config.toml
targets = ["game", "more pieces", "filled"]
num_classes = [6, 3, 3]
activation = "silu"
beta1 = 0.95
shampoo_beta = 0.99
adamw_lr_other_params = 0.00086
steps = 2800
warmup_steps = 50
Rows from block 7 of a small image classifier, named by matrix and row number. Rows with one number belong to one channel. Each number is 50 + 15 x the weight over its row's rms, rounded and kept within 0 to 99. All counts start at 0.
After each channel's rows are labels from the 100 images, of 14976, where the channel reaches its highest value: "patch colour" is the nearest of a few named colours to the mean colour under the peak. Only what is clearly more common there than usual is listed. The data: pictures of board games with random positions, seen at a slant.
# convs0: first 3x3 conv (model.blocks.7.convs.0.weight, 96x96x3x3, each kernel summed), inputs 0-95
# convs1: second 3x3 conv (model.blocks.7.convs.1.weight, 96x96x3x3, transposed, each kernel summed), outputs 0-95

convs0.69:43 72 52 48 37 78 47 29 23 47 75 66 62 59 69 26 50 52 23 52 55 28 59 53 48 39 62 55 36 26 39 61 45 33 90 39 38 77 65 40 62 39 65 50 38 43 16 39 21 41 44 45 38 57 37 53 82 55 47 56 73 73 59 49 48 66 39 47 68 46 37 38 53 60 63 62 40 52 53 40 55 51 45 70 30 29 64 41 76 47 48 62 37 63 77 62
convs1.69:58 52 60 54 55 75 43 45 37 44 37 83 29 61 43 47 49 24 51 62 56 53 54 74 53 50 73 33 52 34 51 58 52 59 39 53 44 54 38 63 67 60 48 56 50 72 33 62 70 76 20 52 60 28 80 42 29 63 58 66 29 48 42 54 61 43 51 28 32 64 61 42 39 53 51 31 42 44 61 73 32 70 76 23 25 45 48 47 60 32 99 54 52 19 53 50
patch colour: grey

convs0.71:47 43 48 58 33 49 39 47 51 19 53 69 45 44 28 45 41 62 05 55 34 50 39 51 61 32 71 51 62 99 57 62 47 61 48 44 51 38 67 01 30 62 60 51 63 76 79 55 61 58 41 62 40 34 45 58 77 53 63 55 56 63 39 54 26 43 58 58 47 50 70 22 39 51 34 38 39 48 54 39 47 44 63 50 27 15 47 57 53 57 62 61 44 57 43 60
convs1.71:54 67 44 42 48 56 61 35 59 59 79 46 53 68 70 45 42 57 68 62 54 65 45 60 40 61 55 29 31 35 25 39 50 35 61 66 46 45 75 56 83 56 63 13 29 29 79 15 60 30 30 09 89 60 44 43 47 46 26 48 51 26 53 56 72 53 48 35 45 52 34 55 52 48 41 65 40 48 47 55 49 45 47 43 46 61 34 51 35 52 33 75 30 57 52 42
patch colour: grey

convs0.92:68 31 65 37 44 24 36 59 93 49 33 47 50 36 33 47 29 71 53 68 46 66 46 47 55 56 51 66 37 47 72 52 64 45 57 62 25 69 51 64 32 30 40 54 54 31 59 49 48 61 82 49 57 30 44 15 18 45 35 27 37 68 40 36 48 37 54 39 48 60 56 44 20 48 61 34 37 58 73 54 61 53 63 54 46 59 48 64 45 38 75 60 62 08 45 58
convs1.92:37 44 40 56 62 63 60 44 54 43 45 59 58 68 28 31 68 45 75 36 41 31 55 56 61 49 43 36 35 76 24 45 39 46 53 42 46 68 56 50 85 34 36 58 45 57 71 52 43 35 65 41 59 64 35 94 51 75 60 60 68 69 42 46 79 47 33 35 61 50 67 26 57 35 64 51 37 63 29 51 22 43 39 27 20 57 50 82 50 73 37 46 49 70 61 44
patch colour: grey

convs0.34:56 51 58 65 45 56 57 37 49 71 57 54 62 50 60 55 45 64 40 45 51 55 86 38 52 45 59 34 54 68 65 27 42 47 69 51 32 67 56 35 55 64 00 35 64 56 66 43 64 39 74 60 62 60 58 28 72 52 52 45 55 47 45 45 53 45 44 63 58 58 44 60 57 39 50 61 52 45 60 73 29 50 49 16 60 67 61 51 19 35 62 43 60 60 69 65
convs1.34:32 70 63 57 58 63 32 05 43 50 43 31 65 43 28 70 70 55 48 47 72 53 42 48 44 39 59 68 18 62 58 15 42 32 28 58 52 47 27 44 67 48 12 19 61 69 58 83 37 71 51 44 46 39 38 52 50 56 47 37 37 54 54 44 61 50 43 66 50 65 57 45 48 28 52 39 61 31 39 44 79 31 53 46 49 54 32 35 26 49 31 36 56 46 41 54
patch colour: pink

convs0.55:54 63 25 49 69 67 55 80 12 47 57 79 55 64 67 37 27 61 25 63 42 68 50 58 43 39 67 53 62 70 46 60 61 57 68 43 55 54 53 44 55 53 62 69 48 43 29 51 60 58 42 29 53 47 54 43 66 64 57 59 28 33 31 68 35 55 38 28 33 54 63 56 77 48 81 63 38 52 43 33 60 37 29 10 27 32 57 47 58 25 70 75 48 61 56 50
convs1.55:51 49 67 50 45 54 48 66 40 56 42 76 67 57 38 42 73 48 45 38 45 46 56 55 48 40 44 41 78 38 35 74 33 38 51 33 57 43 12 73 62 48 51 43 27 62 72 34 54 51 67 68 38 20 58 50 36 67 50 50 25 46 80 28 34 48 47 56 50 41 58 41 33 64 34 39 80 65 89 38 35 60 77 56 67 41 35 38 17 52 75 56 56 38 42 36
patch colour: grey

convs0.25:74 42 29 58 62 38 69 80 58 58 33 26 59 50 66 49 57 65 21 46 60 37 47 33 79 90 64 46 67 69 26 13 37 52 42 46 57 46 29 30 57 48 42 25 41 46 76 65 47 57 60 36 48 53 41 25 58 63 44 49 49 36 50 29 66 41 54 72 52 50 18 63 56 60 66 55 35 44 50 64 74 44 65 64 42 51 40 49 66 35 64 70 53 61 42 67
convs1.25:07 59 88 39 22 57 32 27 52 52 69 45 76 29 40 55 43 48 24 56 68 68 72 31 63 65 32 46 59 70 51 66 56 24 57 81 43 52 39 64 63 59 23 61 64 57 57 52 61 44 47 57 69 59 52 82 33 53 36 39 53 72 42 40 39 35 70 41 68 47 53 60 65 51 59 31 64 42 44 50 38 38 52 43 50 36 47 37 53 38 25 41 46 59 24 59
patch colour: brown

convs0.63:37 65 75 35 41 59 37 50 37 37 51 72 63 54 53 57 28 39 84 40 71 32 36 45 50 54 44 27 32 04 70 47 42 34 59 61 65 46 52 37 37 24 53 49 54 62 53 37 21 80 74 45 56 52 56 44 37 55 36 62 42 35 42 50 69 40 54 26 48 27 38 55 21 29 61 45 85 50 36 54 55 33 56 56 52 81 44 64 73 60 44 49 51 66 57 39
convs1.63:69 58 29 59 28 37 18 33 56 62 33 55 26 50 58 48 20 49 66 51 43 47 42 64 54 30 38 61 29 29 58 41 54 60 10 55 29 31 60 53 68 42 38 40 44 45 45 33 48 56 76 74 54 50 58 38 63 71 57 29 29 64 42 62 54 59 51 53 27 61 68 33 42 60 31 34 23 41 51 47 47 49 51 63 42 17 68 52 45 29 77 57 27 31 39 72
patch colour: grey

convs0.47:39 60 44 55 63 42 54 57 26 37 37 58 54 51 59 76 56 58 78 42 46 50 48 30 44 00 39 47 46 15 51 39 09 30 39 59 47 53 59 48 40 49 55 59 36 52 39 53 82 47 76 38 33 36 47 66 70 55 57 58 67 25 46 60 35 35 51 57 43 68 52 62 68 36 38 60 64 33 59 29 80 55 68 70 25 37 53 76 46 59 40 68 50 58 45 58
convs1.47:62 48 52 34 58 32 51 35 49 41 72 23 31 53 41 38 35 54 42 51 42 61 50 58 62 38 54 31 47 38 51 78 39 53 43 53 83 48 71 26 62 64 36 66 46 50 37 54 36 39 95 30 65 49 48 49 34 29 73 39 35 92 38 90 38 40 35 75 43 69 45 45 41 40 58 52 59 54 66 50 58 39 52 65 19 47 36 57 44 33 42 27 68 63 50 52
patch colour: grey

convs0.88:51 71 33 35 52 44 60 54 30 60 53 64 56 66 62 41 44 67 34 55 64 48 53 53 57 63 41 75 49 89 58 31 30 42 39 34 29 57 48 54 64 48 35 95 18 49 70 41 33 47 46 27 46 58 59 44 44 43 47 41 57 84 47 60 91 50 14 47 63 44 40 65 61 34 66 43 41 54 46 64 71 59 36 55 53 47 61 43 47 44 59 36 11 35 60 38
convs1.88:44 88 39 41 41 63 83 46 66 42 36 70 28 33 69 47 46 26 74 52 26 49 41 52 49 35 47 81 64 61 44 38 47 54 34 40 41 40 47 34 39 33 53 68 70 48 99 70 30 51 47 62 19 59 64 55 36 74 51 71 40 23 41 54 33 42 39 50 66 36 62 51 52 53 71 60 48 38 35 34 34 47 54 64 62 47 70 41 55 49 61 50 41 35 49 69
patch colour: brown

convs0.18:61 47 59 51 32 70 55 88 67 12 42 42 25 53 47 57 23 56 10 67 36 33 33 40 34 65 73 54 51 63 28 58 69 50 62 27 25 67 59 25 54 55 56 51 59 44 62 41 67 43 65 39 45 43 57 43 54 75 62 44 65 58 52 53 55 48 59 59 47 23 59 40 52 64 45 39 41 53 75 42 47 65 71 58 64 37 43 56 79 46 09 62 51 44 58 55
convs1.18:61 46 45 48 59 49 58 42 66 80 49 38 76 32 40 35 73 50 73 53 49 86 56 16 48 61 06 38 44 54 39 60 19 59 45 48 62 58 43 69 50 55 60 26 18 61 63 55 48 46 37 62 54 53 49 64 22 25 55 35 45 54 69 50 53 20 36 40 35 77 52 38 45 61 53 55 55 50 38 74 34 34 33 49 42 43 53 40 50 64 85 58 47 33 39 41
patch colour: grey